A small image classifier, trained from scratch.
Model: 5.46M parameters, arch mlp_mixer, activation gelu, layers 10, width 256.
Data: trained on rendered roads seen from a driver's seat, with toy cars, trees and houses, 119.7 epochs.
Rows from block 6 of a small image classifier, named by matrix and row number. Rows with one number belong to one neuron. Each number is 50 + 15 x the weight over its row's rms, rounded and kept within 0 to 99. All counts start at 0.
Before each neuron's rows are labels from the 100 images, of 14848, where the neuron reaches its highest value: "strongest on" is what is common among them. Only what is clearly more common there than usual is listed. The data: rendered roads seen from a driver's seat, with toy cars, trees and houses.
# fc1: MLP up (model.blocks.6.mlp.fc1.weight, 1024x256), inputs 0-127
# fc2: MLP down (model.blocks.6.mlp.fc2.weight, 256x1024, transposed), outputs 0-127

strongest on: vehicles: two
fc1.759:44 43 43 26 38 63 40 48 62 64 87 58 43 36 46 55 60 52 29 43 42 58 50 36 54 35 50 60 69 59 36 56 42 33 58 53 64 01 30 35 52 34 59 61 33 44 56 35 44 47 28 46 47 68 52 46 27 50 38 54 49 26 69 40 91 44 42 44 28 46 51 65 63 30 41 35 40 73 38 50 59 40 38 73 61 51 69 47 48 54 48 60 70 61 22 68 51 73 32 64 61 70 26 20 69 64 31 47 45 36 62 54 16 52 69 28 45 39 60 36 52 58 30 49 82 69 44 46
fc2.759:53 52 74 65 33 45 54 28 55 76 60 52 20 69 52 54 56 41 53 65 50 44 62 53 77 59 57 36 27 43 76 29 48 59 58 96 27 79 75 84 33 48 44 46 87 71 30 16 56 67 42 41 58 43 39 50 65 38 55 63 41 66 47 55 42 39 33 45 26 42 66 80 50 59 46 52 77 51 54 70 60 22 38 34 40 46 50 41 38 46 52 55 68 74 51 57 81 19 58 33 82 71 35 54 40 32 47 51 34 82 59 41 39 55 45 38 66 60 61 59 48 54 71 54 33 43 62 28

strongest on: bends left
fc1.651:69 67 55 74 42 57 59 67 53 50 54 60 70 68 20 87 62 51 57 51 54 35 72 46 48 52 45 44 42 36 63 48 49 54 45 13 51 41 73 30 61 36 56 30 64 35 38 55 38 50 46 70 50 56 45 36 61 65 63 75 69 68 87 52 57 47 32 60 46 47 59 35 41 57 58 59 65 66 64 45 57 58 68 29 33 38 49 67 49 42 59 59 53 43 54 64 53 27 66 38 48 33 75 51 39 37 60 56 47 93 58 43 51 30 22 62 67 33 45 65 59 39 70 41 48 57 80 28
fc2.651:44 57 57 22 35 67 15 41 40 48 22 29 45 58 51 48 23 40 25 54 60 71 66 61 51 58 50 41 51 70 59 23 30 70 73 80 42 53 41 66 60 38 59 73 55 60 59 42 47 34 19 76 37 60 48 54 54 70 52 32 59 25 19 35 26 36 26 62 45 69 48 49 17 45 38 49 30 40 61 51 74 44 58 69 46 70 25 55 34 59 49 61 36 31 56 69 46 48 33 81 37 39 82 38 50 57 49 19 48 61 58 50 55 58 57 26 41 43 63 33 35 56 37 53 50 39 70 68

strongest on: bends right
fc1.577:39 54 52 38 66 45 54 52 33 72 75 59 87 29 28 61 48 54 38 56 54 51 42 52 54 42 68 42 70 59 49 56 53 40 49 49 27 78 59 30 55 50 42 74 11 65 28 24 39 41 57 29 25 70 32 61 58 54 34 46 57 53 72 27 39 56 62 31 75 40 51 46 82 23 63 54 66 55 61 55 40 58 66 33 51 57 37 68 68 63 39 55 78 59 58 50 52 49 52 56 77 40 34 28 67 57 55 46 80 35 57 46 40 48 34 35 66 43 34 75 73 42 54 22 53 35 61 56
fc2.577:55 61 51 57 53 54 55 35 62 51 29 48 39 61 34 15 45 42 47 40 65 55 41 45 52 60 59 53 60 55 86 42 46 44 66 58 44 25 48 48 22 53 43 56 83 43 69 49 75 37 39 54 59 33 49 41 56 46 72 50 85 61 29 37 39 29 53 63 45 48 61 38 40 51 54 93 38 70 61 62 73 39 62 75 55 65 62 83 42 53 60 52 48 83 62 67 61 55 89 58 62 64 70 45 32 29 70 58 47 65 62 64 30 36 32 58 37 46 38 32 23 28 30 98 34 49 55 47

strongest on: bends left
fc1.730:73 43 50 64 39 36 43 41 14 63 17 55 47 52 52 76 26 38 46 40 55 62 74 63 28 46 22 26 42 41 63 69 24 42 39 60 45 53 72 36 56 42 47 59 80 86 37 75 56 80 56 63 65 63 38 62 39 27 57 50 58 43 41 39 45 61 50 77 77 61 53 29 52 57 39 49 56 52 49 56 43 11 61 60 39 42 68 56 41 33 54 40 47 55 48 52 54 60 36 54 31 22 56 69 31 34 68 46 23 63 70 69 35 25 59 52 61 41 53 55 60 49 40 50 42 47 71 86
fc2.730:47 39 69 73 55 62 32 46 47 66 58 59 62 56 44 78 27 76 61 78 58 34 87 66 37 68 63 40 61 36 35 50 73 46 39 53 52 66 42 27 41 53 66 46 51 79 62 59 40 44 44 62 47 66 43 61 49 70 50 53 62 36 48 57 37 43 42 42 77 67 52 19 29 64 61 52 53 46 61 59 77 38 67 13 51 51 42 44 37 55 36 48 42 52 31 62 38 31 62 37 76 36 42 30 69 64 42 42 48 53 47 46 38 73 44 51 25 55 46 37 52 33 34 30 56 88 40 73

strongest on: bends right; vehicles: two
fc1.547:62 32 33 71 43 46 38 87 29 39 50 41 67 25 42 55 44 26 26 49 39 46 54 53 63 61 52 29 65 67 60 54 92 58 56 49 59 81 60 63 39 54 80 75 25 23 15 36 36 69 52 62 54 49 72 41 53 49 52 50 63 32 58 35 51 19 47 39 99 50 50 37 51 47 41 64 65 50 69 41 56 67 79 51 31 45 21 66 55 62 49 64 84 37 44 55 40 62 37 52 32 53 41 41 58 40 50 62 40 68 63 64 51 59 51 25 57 39 54 46 65 59 71 57 34 68 68 44
fc2.547:40 58 76 28 46 49 93 45 87 34 56 55 42 43 51 37 44 62 52 38 88 64 51 67 68 63 22 35 34 40 52 63 19 54 51 50 55 51 45 71 45 54 37 50 59 39 50 56 83 59 72 49 65 77 40 49 56 27 45 46 63 33 41 74 52 65 24 58 60 52 43 43 45 42 99 49 33 58 44 41 52 48 45 86 61 53 69 39 49 58 35 53 31 60 42 63 78 25 69 43 89 63 37 41 55 15 62 27 57 60 37 30 58 47 35 58 47 52 70 66 32 33 59 40 83 59 50 56

strongest on: crossing stripes
fc1.10:12 62 71 42 65 26 33 49 30 32 45 44 45 64 42 46 51 42 41 67 51 48 64 48 38 60 69 67 52 59 35 59 52 67 51 22 58 35 47 39 37 59 42 58 46 80 56 38 46 47 61 47 59 62 34 30 46 61 71 50 46 58 74 45 57 63 30 38 52 28 67 50 54 71 64 54 53 26 54 12 37 56 63 51 59 70 50 35 60 39 22 21 74 52 76 52 28 64 49 36 55 43 65 21 66 58 54 75 71 57 33 38 54 55 44 46 27 39 59 56 40 69 42 51 49 71 45 34
fc2.10:67 41 31 67 55 46 47 38 52 48 38 31 74 49 78 47 19 50 62 58 57 11 49 42 70 39 29 46 56 37 39 51 37 40 46 55 27 40 49 49 57 36 46 76 40 44 42 45 72 50 55 55 45 59 62 66 55 63 35 39 36 46 36 53 55 82 51 41 54 52 66 34 71 15 91 50 57 43 65 59 47 44 39 47 42 34 46 50 55 53 62 40 38 60 43 26 68 55 32 52 45 41 51 63 32 42 51 54 26 44 56 39 27 79 50 67 52 53 56 42 18 34 50 56 66 41 49 49

strongest on: car; vehicles: two
fc1.401:40 95 46 57 48 28 14 43 68 27 33 41 38 83 31 56 67 60 31 43 41 68 39 34 57 23 55 49 31 56 60 37 81 40 44 49 64 63 81 51 62 58 54 18 54 62 57 60 55 47 42 53 49 50 69 48 53 50 41 39 06 53 44 55 56 43 60 62 46 65 45 48 47 67 57 52 74 44 17 25 52 65 47 76 35 45 56 70 32 42 24 54 56 47 45 53 70 23 49 51 72 43 46 26 48 70 54 33 30 64 69 73 71 60 20 57 49 60 59 45 44 38 57 53 26 64 36 60
fc2.401:66 44 66 50 55 29 63 64 45 68 16 67 53 33 66 66 85 47 38 67 30 31 40 39 44 30 33 69 44 42 30 60 30 68 61 49 39 35 49 56 61 61 78 54 50 59 35 66 71 48 30 57 52 66 53 56 41 39 42 47 52 62 43 54 64 48 67 44 45 53 43 79 55 46 49 58 58 42 43 67 44 64 37 41 55 69 82 27 58 51 71 47 66 53 34 38 68 54 57 50 31 68 27 69 78 41 87 29 61 23 15 36 39 51 42 41 60 47 57 41 75 47 68 34 40 62 46 67

strongest on: bends left; line: no line; vehicles: zero
fc1.452:48 31 41 16 40 50 47 33 34 54 62 75 75 71 38 57 60 44 35 39 72 56 53 66 60 23 46 49 54 42 46 64 57 34 40 29 54 61 69 78 88 70 20 42 50 36 51 41 56 66 32 29 39 50 60 55 56 44 56 28 76 64 68 49 48 67 34 27 34 54 60 57 41 58 42 48 46 31 54 49 31 69 63 48 63 32 63 47 51 61 48 38 73 63 43 69 52 28 41 45 31 60 43 63 68 48 59 79 87 48 47 35 64 57 77 28 42 44 36 55 70 55 29 28 69 34 43 18
fc2.452:76 72 79 40 38 65 66 44 57 29 26 34 48 53 59 56 38 77 34 28 38 48 60 41 46 57 55 55 39 29 51 44 35 58 58 51 43 32 44 59 52 29 57 47 32 36 69 67 32 62 71 82 43 44 68 50 25 35 42 56 56 21 36 40 42 37 82 64 48 26 54 22 31 68 64 55 44 49 60 51 64 39 58 49 45 53 44 42 38 34 47 56 44 48 57 76 55 71 64 61 67 61 64 84 50 28 51 60 40 57 67 42 45 38 55 49 62 70 39 45 58 52 39 65 62 52 63 40

strongest on: car
fc1.742:30 65 35 47 54 37 66 76 63 50 25 34 52 66 50 69 62 57 43 72 60 57 40 50 39 30 62 39 65 44 69 59 32 62 36 45 30 63 36 44 41 66 29 52 55 30 38 50 74 27 52 41 54 41 38 33 41 55 87 54 65 65 55 41 68 60 51 60 51 66 73 48 58 45 62 66 34 47 47 56 53 47 61 62 15 88 37 33 54 71 43 47 68 23 64 68 51 55 63 56 28 46 24 47 47 77 55 62 57 59 29 73 42 19 32 34 43 53 54 40 57 41 48 29 30 46 66 37
fc2.742:77 41 68 45 66 38 46 52 42 58 55 54 68 64 55 34 75 36 43 33 47 65 70 71 49 54 57 26 40 55 35 43 60 64 45 28 71 49 75 34 36 46 59 63 42 36 58 32 45 38 67 44 49 70 46 74 39 32 44 59 64 40 48 78 65 33 66 70 61 45 41 33 64 41 42 34 60 69 58 49 66 46 71 55 49 48 73 59 64 67 62 45 64 46 72 40 75 47 39 57 61 42 39 38 67 32 63 65 58 32 70 40 28 47 83 50 51 59 49 53 64 44 52 51 65 46 67 91

strongest on: car; vehicles: two
fc1.666:51 60 32 32 46 35 67 60 45 52 33 42 52 69 70 44 35 63 29 52 44 85 49 36 62 58 66 41 68 54 63 52 69 32 62 41 45 38 85 51 34 68 25 64 43 42 48 55 46 59 49 30 69 37 70 18 60 44 42 31 51 30 47 79 70 43 52 58 40 64 62 42 50 50 53 57 34 45 26 81 79 38 57 41 41 58 62 56 70 85 40 41 40 33 92 62 63 67 43 43 53 53 29 31 44 51 54 47 51 57 32 53 46 29 60 72 42 31 55 35 38 52 23 32 35 27 60 43
fc2.666:59 65 49 46 19 62 31 84 61 36 40 55 18 39 69 46 61 62 05 52 46 61 53 37 40 88 34 53 39 67 42 41 47 48 36 71 43 78 45 55 44 68 39 53 54 51 48 55 49 47 44 40 60 72 58 75 48 38 44 44 12 62 46 64 56 51 65 49 40 54 50 58 36 40 47 47 49 87 46 25 55 75 54 39 59 37 35 57 55 41 55 68 57 42 55 68 53 33 65 50 36 25 74 53 55 37 58 64 65 45 69 47 55 70 82 29 49 76 58 71 63 53 27 36 60 44 59 76

strongest on: vehicles: one; bends right; solid white line
fc1.744:65 34 55 44 76 68 49 29 36 55 63 60 63 31 51 52 44 63 18 46 60 77 66 57 60 44 38 43 38 82 19 58 50 32 27 44 49 59 61 75 41 21 52 56 44 60 59 48 43 33 51 24 25 67 42 52 21 31 74 52 30 43 31 40 40 41 34 84 38 42 68 50 53 54 63 61 33 53 32 48 54 33 47 66 39 59 10 25 85 46 43 60 48 44 54 74 21 63 68 61 41 24 80 27 60 63 99 35 73 77 59 48 64 49 66 35 54 66 56 53 53 46 51 32 66 44 58 46
fc2.744:51 50 41 57 44 67 76 61 85 43 48 37 36 58 55 41 58 35 62 56 76 49 36 35 69 39 36 38 42 35 54 35 37 40 46 56 78 63 29 43 39 66 37 42 50 46 29 56 43 63 52 48 19 26 41 45 98 35 30 51 31 33 71 48 42 48 39 56 37 73 36 62 50 40 33 52 41 91 53 62 30 46 55 46 55 31 62 52 68 50 56 59 55 62 43 57 64 52 42 62 42 53 60 59 58 37 33 48 32 77 27 55 44 39 70 35 45 45 56 41 32 88 47 45 46 81 56 52

strongest on: bends right
fc1.170:60 42 52 57 77 36 50 37 66 51 49 73 57 50 43 26 56 58 45 61 42 71 63 86 47 47 45 75 49 58 59 42 68 60 70 47 39 36 48 40 83 48 68 44 74 60 27 26 52 59 34 52 18 57 53 57 41 83 76 40 32 51 72 54 64 51 64 46 49 47 49 50 85 56 52 37 57 46 58 48 26 66 56 43 50 55 44 28 83 42 74 81 59 47 53 66 26 56 63 40 57 31 62 81 58 45 65 61 55 41 29 36 22 38 26 38 60 50 49 59 45 57 36 64 54 55 52 60
fc2.170:63 31 77 58 69 64 38 71 42 81 44 24 28 60 45 59 44 71 44 62 72 58 64 64 57 50 44 48 57 38 56 64 49 61 45 66 58 56 53 17 43 59 51 38 49 57 26 54 46 36 53 60 60 44 89 60 43 49 36 61 17 37 48 36 64 70 28 42 54 54 47 62 81 60 66 43 65 39 59 40 43 25 79 53 36 79 31 72 66 40 16 60 48 30 44 33 80 25 50 46 51 85 39 42 60 50 39 25 41 47 71 46 35 53 10 41 34 44 27 40 47 52 50 19 30 33 61 41

strongest on: car; vehicles: two
fc1.36:52 61 61 51 41 50 16 63 37 52 51 08 38 50 20 61 48 62 37 57 55 54 56 42 42 47 59 50 46 44 44 58 69 50 50 62 61 71 73 51 60 66 35 50 47 50 55 55 72 54 34 37 36 38 53 41 45 52 54 39 43 57 71 40 49 31 28 75 55 66 66 53 35 70 75 51 79 42 35 39 57 34 69 79 55 30 50 59 82 34 35 64 37 50 62 40 53 28 42 49 27 49 48 48 57 56 51 38 56 58 39 33 33 57 49 43 48 43 74 45 36 47 52 51 61 72 38 46
fc2.36:60 62 48 29 72 50 62 70 43 60 35 50 33 49 50 92 79 53 54 37 21 52 52 37 31 40 33 61 39 37 61 54 55 53 41 56 51 29 27 36 86 53 64 50 35 49 52 33 35 67 58 33 52 88 84 35 68 40 42 56 49 31 26 89 53 57 31 66 44 45 45 60 49 49 70 41 90 66 38 57 47 69 56 41 20 60 24 35 65 68 60 42 74 41 30 30 65 55 54 41 47 80 36 58 38 49 53 62 38 57 66 62 50 71 37 76 35 39 46 57 77 04 73 69 48 69 45 57

strongest on: bends right; vehicles: zero
fc1.465:44 52 73 60 42 26 45 39 65 46 36 52 38 58 52 56 12 27 28 54 74 60 84 43 70 16 76 34 51 63 37 46 51 68 36 54 51 55 58 47 54 28 50 63 55 60 65 50 45 46 32 39 57 53 43 69 42 32 76 89 55 45 41 60 50 69 36 41 40 54 63 46 69 64 54 64 71 53 56 48 63 58 64 25 61 35 46 52 99 53 53 56 60 42 55 63 43 49 49 67 39 48 41 44 57 39 32 46 62 68 49 30 46 50 51 60 66 32 50 56 60 67 60 42 53 41 76 47
fc2.465:57 44 46 36 58 26 42 48 55 52 41 38 46 48 45 33 37 23 48 42 60 42 34 68 34 54 50 62 40 63 23 63 66 49 59 54 69 51 47 51 73 18 34 69 62 42 29 41 49 40 35 57 51 55 61 23 57 52 50 20 21 64 70 57 44 83 53 73 82 45 26 59 47 55 39 28 25 24 46 32 68 50 68 52 41 52 68 36 62 58 66 61 73 39 59 82 19 36 33 58 56 45 37 54 50 63 26 65 45 44 35 46 57 29 59 51 81 69 62 46 57 56 59 32 48 53 68 41

strongest on: bends left
fc1.142:56 50 50 31 67 45 43 28 87 22 31 39 44 48 40 67 42 67 65 61 78 59 52 60 64 53 63 51 41 49 45 56 63 46 27 49 58 61 72 41 37 42 35 43 79 60 20 62 60 68 21 24 47 50 44 72 29 56 54 12 49 18 32 45 49 43 36 56 19 41 47 56 76 43 77 49 25 47 57 35 50 64 57 76 61 82 45 38 24 28 38 49 63 56 31 53 53 37 59 63 49 57 59 46 63 23 46 42 59 67 56 51 35 56 74 40 33 20 89 58 25 42 53 47 37 49 43 48
fc2.142:50 47 55 58 46 65 74 48 32 64 33 54 72 70 71 44 78 34 58 34 32 29 48 57 45 38 55 58 37 17 38 75 34 58 52 54 39 44 31 44 49 61 67 68 74 37 46 31 30 57 52 57 63 76 35 24 48 45 68 43 40 77 68 44 47 80 59 56 31 72 47 50 34 73 82 69 51 42 48 47 41 46 36 43 70 27 63 69 52 39 32 49 69 49 54 39 45 67 48 35 31 26 25 39 47 56 43 60 63 44 47 63 58 39 15 58 61 73 62 40 37 69 16 45 80 48 76 37

strongest on: bends left; vehicles: zero
fc1.310:59 50 38 77 58 45 52 45 42 37 34 69 73 17 78 48 23 46 57 39 83 40 34 54 43 63 66 82 38 63 55 39 57 13 51 55 56 60 53 56 64 51 48 47 61 31 63 41 50 22 45 29 43 53 41 39 60 29 70 55 51 54 67 34 43 53 64 56 40 31 44 35 40 41 57 70 51 62 46 67 28 67 36 54 55 14 41 39 28 54 48 37 59 52 52 37 49 63 44 57 67 51 46 40 90 50 65 58 38 47 52 66 54 51 22 60 51 29 86 61 64 89 44 68 69 58 53 76
fc2.310:59 58 81 48 57 52 62 67 88 45 27 60 58 57 62 55 66 54 48 44 40 54 45 45 25 37 32 81 72 50 37 61 32 42 34 71 21 63 46 59 80 38 49 59 36 33 41 64 59 69 60 72 40 41 52 68 42 53 42 43 54 63 59 76 52 60 49 48 44 39 53 43 48 21 38 78 63 32 66 48 35 33 53 13 44 68 44 52 47 49 27 31 37 36 13 11 43 55 64 63 45 46 27 46 48 25 61 44 61 36 38 40 67 58 60 63 57 40 49 17 27 49 65 31 65 39 64 34

strongest on: bends right; vehicles: two
fc1.138:51 78 41 47 63 53 68 55 52 52 32 66 32 47 26 37 37 56 48 31 46 67 37 38 45 19 57 60 61 55 60 83 40 35 39 44 35 78 41 38 26 52 33 59 49 32 47 44 50 63 27 52 58 41 46 65 69 36 43 32 51 69 35 37 65 63 34 39 49 68 67 37 67 35 55 22 18 55 69 57 56 45 73 56 50 57 32 42 64 35 23 30 48 37 57 37 65 49 60 45 44 48 48 63 58 20 66 68 14 45 57 61 57 52 64 47 53 57 38 43 56 60 42 35 55 42 72 70
fc2.138:48 55 48 54 45 63 53 34 55 36 74 25 79 43 61 59 57 48 53 25 72 72 56 58 37 72 57 65 68 41 69 03 40 63 55 46 74 60 60 64 59 29 41 50 81 55 50 38 55 45 72 39 83 55 71 74 29 64 77 41 62 73 69 39 32 51 41 54 74 34 50 29 24 52 20 49 39 52 49 53 75 52 74 75 37 40 43 58 57 63 56 53 62 27 59 51 33 33 49 37 64 41 54 42 41 73 18 69 33 70 48 43 59 65 51 43 39 45 35 68 32 65 38 67 71 49 52 58

strongest on: bends left; solid white line; vehicles: zero
fc1.753:42 51 70 44 68 49 43 58 44 45 47 47 41 54 47 47 66 52 70 51 45 48 50 43 56 40 68 48 47 62 57 46 59 64 21 65 41 66 31 49 37 42 43 54 56 39 27 63 53 67 61 34 28 76 71 58 52 39 34 25 71 39 48 67 60 78 46 60 49 50 53 45 30 25 27 63 57 41 62 49 61 62 40 63 69 65 65 52 43 84 63 66 50 50 51 67 55 49 62 27 58 38 28 42 58 61 62 47 09 59 50 58 53 73 53 49 43 39 61 14 37 51 33 58 10 60 46 43
fc2.753:40 80 51 54 58 41 44 54 73 53 48 79 28 67 59 24 69 47 31 32 58 70 73 60 43 31 43 40 65 54 69 47 58 51 41 51 30 56 60 31 50 45 69 27 62 71 85 53 67 30 34 51 75 34 55 34 39 46 56 40 27 57 45 50 44 23 55 51 51 35 41 23 70 45 59 49 57 37 82 66 56 80 74 59 69 37 20 62 48 62 63 45 39 54 41 48 25 68 32 37 53 69 59 56 30 33 65 54 65 60 59 13 46 34 48 64 57 80 40 77 39 31 35 56 70 39 45 63

strongest on: crossing stripes; solid white line
fc1.714:56 42 79 62 73 31 34 47 28 40 51 40 52 63 37 28 79 33 50 33 69 24 41 58 20 44 37 55 37 12 61 56 00 57 33 33 74 63 44 42 27 48 22 65 68 56 35 35 56 35 48 42 46 28 72 37 36 73 33 39 37 41 59 52 67 38 56 30 68 47 60 51 50 49 54 26 48 46 25 61 37 63 64 59 47 28 58 25 42 60 33 66 55 63 76 47 38 76 40 69 55 37 36 57 84 36 64 47 45 61 49 64 41 51 67 46 64 41 65 43 65 65 58 38 79 39 44 52
fc2.714:72 36 24 76 38 69 42 58 38 53 68 75 60 65 66 80 37 32 73 54 34 56 66 25 81 54 44 35 61 40 45 16 90 55 64 70 21 53 81 60 56 39 63 36 43 40 50 52 61 40 60 14 71 47 52 57 36 53 93 73 17 54 63 32 52 67 74 40 48 37 31 67 58 43 36 56 44 39 23 58 41 38 20 41 44 39 71 50 56 46 48 56 47 59 50 42 68 45 49 48 36 51 39 46 44 66 44 52 37 78 59 28 69 67 44 57 51 67 50 81 18 22 31 59 25 62 63 48

strongest on: truck; bends right
fc1.683:42 57 38 33 37 90 74 56 38 33 50 35 13 52 75 82 39 49 37 80 54 59 48 55 52 33 43 55 62 57 35 69 59 52 34 42 26 86 60 50 47 57 68 41 63 54 56 53 68 45 39 62 72 63 45 48 43 52 49 67 45 25 45 55 68 43 46 79 45 31 64 41 41 47 34 43 47 43 40 47 38 54 53 23 39 41 69 47 52 70 83 62 34 38 66 73 25 65 54 38 27 44 52 30 59 37 68 60 77 44 61 29 43 54 50 46 48 61 55 37 63 59 39 31 17 54 51 77
fc2.683:57 45 34 59 69 51 58 55 88 56 95 85 53 67 54 66 68 39 53 40 43 61 52 42 38 71 53 48 50 49 67 32 73 58 44 48 75 56 66 49 42 54 65 87 39 59 58 52 42 45 63 24 73 54 26 33 59 36 79 15 52 47 66 55 39 63 39 74 44 52 48 60 47 68 67 46 40 58 61 33 52 33 50 49 69 71 35 47 51 48 49 57 69 60 86 54 74 51 60 47 37 65 33 45 44 45 22 44 56 51 50 51 66 49 57 61 53 56 72 33 50 55 70 39 38 65 61 46

strongest on: bends right
fc1.112:30 45 37 69 67 43 31 49 40 58 61 54 45 63 75 27 47 53 31 51 69 28 43 48 48 19 51 37 38 37 45 87 70 53 47 21 36 71 23 16 50 47 32 27 57 39 42 59 29 56 36 41 49 48 77 42 48 47 44 58 33 44 57 38 51 58 34 54 36 45 50 51 55 64 38 30 43 68 55 51 47 27 70 44 60 19 56 38 34 66 59 62 63 52 73 64 55 56 33 57 56 20 41 43 40 38 59 52 49 52 52 33 39 63 61 51 28 60 46 40 47 51 54 60 00 92 73 64
fc2.112:52 74 33 44 43 78 68 62 60 41 53 65 63 43 73 40 31 46 68 56 56 90 64 84 49 60 33 41 29 46 59 39 65 84 54 39 43 77 63 35 59 25 53 53 72 30 65 26 27 39 48 59 51 45 48 44 59 37 36 22 51 63 35 59 47 14 29 27 56 37 54 68 60 45 63 74 49 58 47 50 49 48 72 72 28 48 48 57 55 66 23 58 45 33 29 46 38 56 75 52 48 62 44 36 65 59 21 69 38 63 27 42 82 65 49 60 72 39 36 48 58 55 31 48 47 22 62 33

strongest on: vehicles: two; car
fc1.724:48 62 43 48 39 45 76 78 65 58 36 59 41 52 40 92 58 34 27 44 19 66 43 55 58 37 66 75 46 66 32 56 54 34 44 21 37 43 39 52 43 49 61 48 53 41 76 49 38 66 52 19 47 77 34 32 41 66 56 38 67 33 46 88 52 39 41 28 46 45 50 52 58 31 54 44 26 76 27 41 40 43 32 72 42 53 17 50 42 51 16 31 38 63 18 55 62 58 41 66 59 54 40 55 55 39 66 54 34 39 53 34 27 56 42 55 57 37 66 33 28 48 40 41 32 79 52 60
fc2.724:58 28 72 68 60 74 53 36 34 56 43 36 59 42 37 52 36 67 38 12 67 52 42 59 43 50 55 67 37 49 32 44 42 79 56 39 40 50 52 49 29 83 52 38 41 56 25 44 58 64 43 37 55 65 37 37 64 69 44 59 69 71 40 29 32 63 31 73 45 69 58 45 71 70 26 79 52 53 40 47 22 59 60 43 56 57 56 37 50 49 42 59 86 50 44 56 62 62 68 31 45 57 43 39 49 44 48 45 78 53 82 49 72 45 35 51 46 63 40 41 61 65 74 30 76 63 35 43

strongest on: truck; vehicles: two
fc1.173:38 35 21 48 48 52 34 42 63 83 95 66 60 49 48 47 43 35 56 33 37 37 65 63 53 39 26 38 58 39 45 62 55 30 61 68 50 39 37 20 41 71 65 56 49 54 55 45 36 53 32 48 50 84 57 43 33 34 45 40 34 35 68 52 47 63 49 62 39 62 38 91 42 55 22 52 65 57 45 49 56 31 41 66 55 23 36 43 66 73 50 63 61 46 30 56 51 55 40 55 51 42 81 45 70 36 49 46 33 33 42 44 55 57 77 37 40 59 70 45 42 33 39 47 50 42 30 53
fc2.173:52 34 68 68 80 38 62 64 24 61 28 25 47 54 36 43 55 62 56 64 56 45 46 52 69 84 73 67 51 59 67 51 40 58 51 43 54 76 42 51 07 36 69 54 77 34 57 40 93 55 66 32 49 24 34 40 60 63 56 60 42 80 37 67 46 37 52 79 43 68 65 51 84 49 68 47 44 41 49 38 50 42 48 39 26 45 25 83 36 29 48 42 58 57 58 40 54 29 42 61 45 55 41 46 41 52 42 78 34 71 71 61 21 61 23 59 51 57 65 47 36 71 35 65 38 31 64 65

strongest on: truck; vehicles: two
fc1.507:77 57 29 27 51 26 39 38 39 39 72 63 36 37 47 54 58 71 45 56 63 49 63 58 48 54 46 51 54 22 64 65 50 39 55 28 34 83 39 26 13 53 40 58 34 68 63 31 33 25 54 48 51 62 42 48 61 49 43 41 48 27 76 57 32 63 59 37 65 42 41 25 61 59 31 52 77 47 65 39 34 31 59 41 47 29 52 54 56 51 67 43 40 65 49 45 34 34 59 76 31 47 63 27 60 71 61 66 36 45 79 53 66 34 80 45 56 37 55 57 75 79 56 72 46 50 48 43
fc2.507:48 61 59 81 77 82 52 55 58 55 50 51 80 44 34 63 59 32 61 50 57 66 44 52 54 69 26 69 51 36 59 35 69 66 41 34 34 78 57 53 49 59 65 27 43 67 48 56 73 70 43 68 31 44 47 53 18 54 61 53 73 65 67 35 65 56 51 60 57 54 45 69 49 24 39 66 39 65 42 77 51 58 55 57 53 54 53 53 43 42 56 50 20 70 66 41 56 64 49 72 40 64 47 36 26 49 36 49 37 60 47 39 36 65 34 44 25 81 64 51 63 43 43 54 22 44 29 52

strongest on: bends left; snowy verge; vehicles: zero
fc1.200:49 49 57 38 29 79 60 53 43 37 27 45 43 68 36 76 44 52 60 66 55 47 33 66 56 33 70 33 52 60 48 60 50 24 73 41 19 38 72 63 86 70 45 46 57 65 47 56 39 08 47 36 41 60 37 47 61 58 27 75 81 52 23 34 60 30 59 26 79 38 36 59 68 55 64 54 40 36 69 45 51 77 73 51 30 38 43 64 69 46 62 58 41 47 42 91 47 45 51 91 45 48 49 44 57 64 34 70 45 49 81 55 36 25 48 27 55 43 36 40 52 33 61 35 63 32 43 50
fc2.200:43 56 42 58 36 11 37 54 42 64 51 37 64 55 36 52 44 57 20 59 52 67 60 61 48 50 64 51 65 34 50 17 58 56 41 41 73 38 10 41 58 52 54 80 56 77 69 32 41 47 42 65 49 60 54 64 16 52 66 44 81 41 36 54 58 72 53 66 21 46 71 28 49 59 64 73 67 56 47 50 59 34 38 50 59 74 79 40 49 77 33 54 47 53 63 52 53 70 51 44 38 54 60 49 60 38 61 46 57 09 42 52 77 77 53 60 55 40 43 28 58 68 51 78 81 61 74 40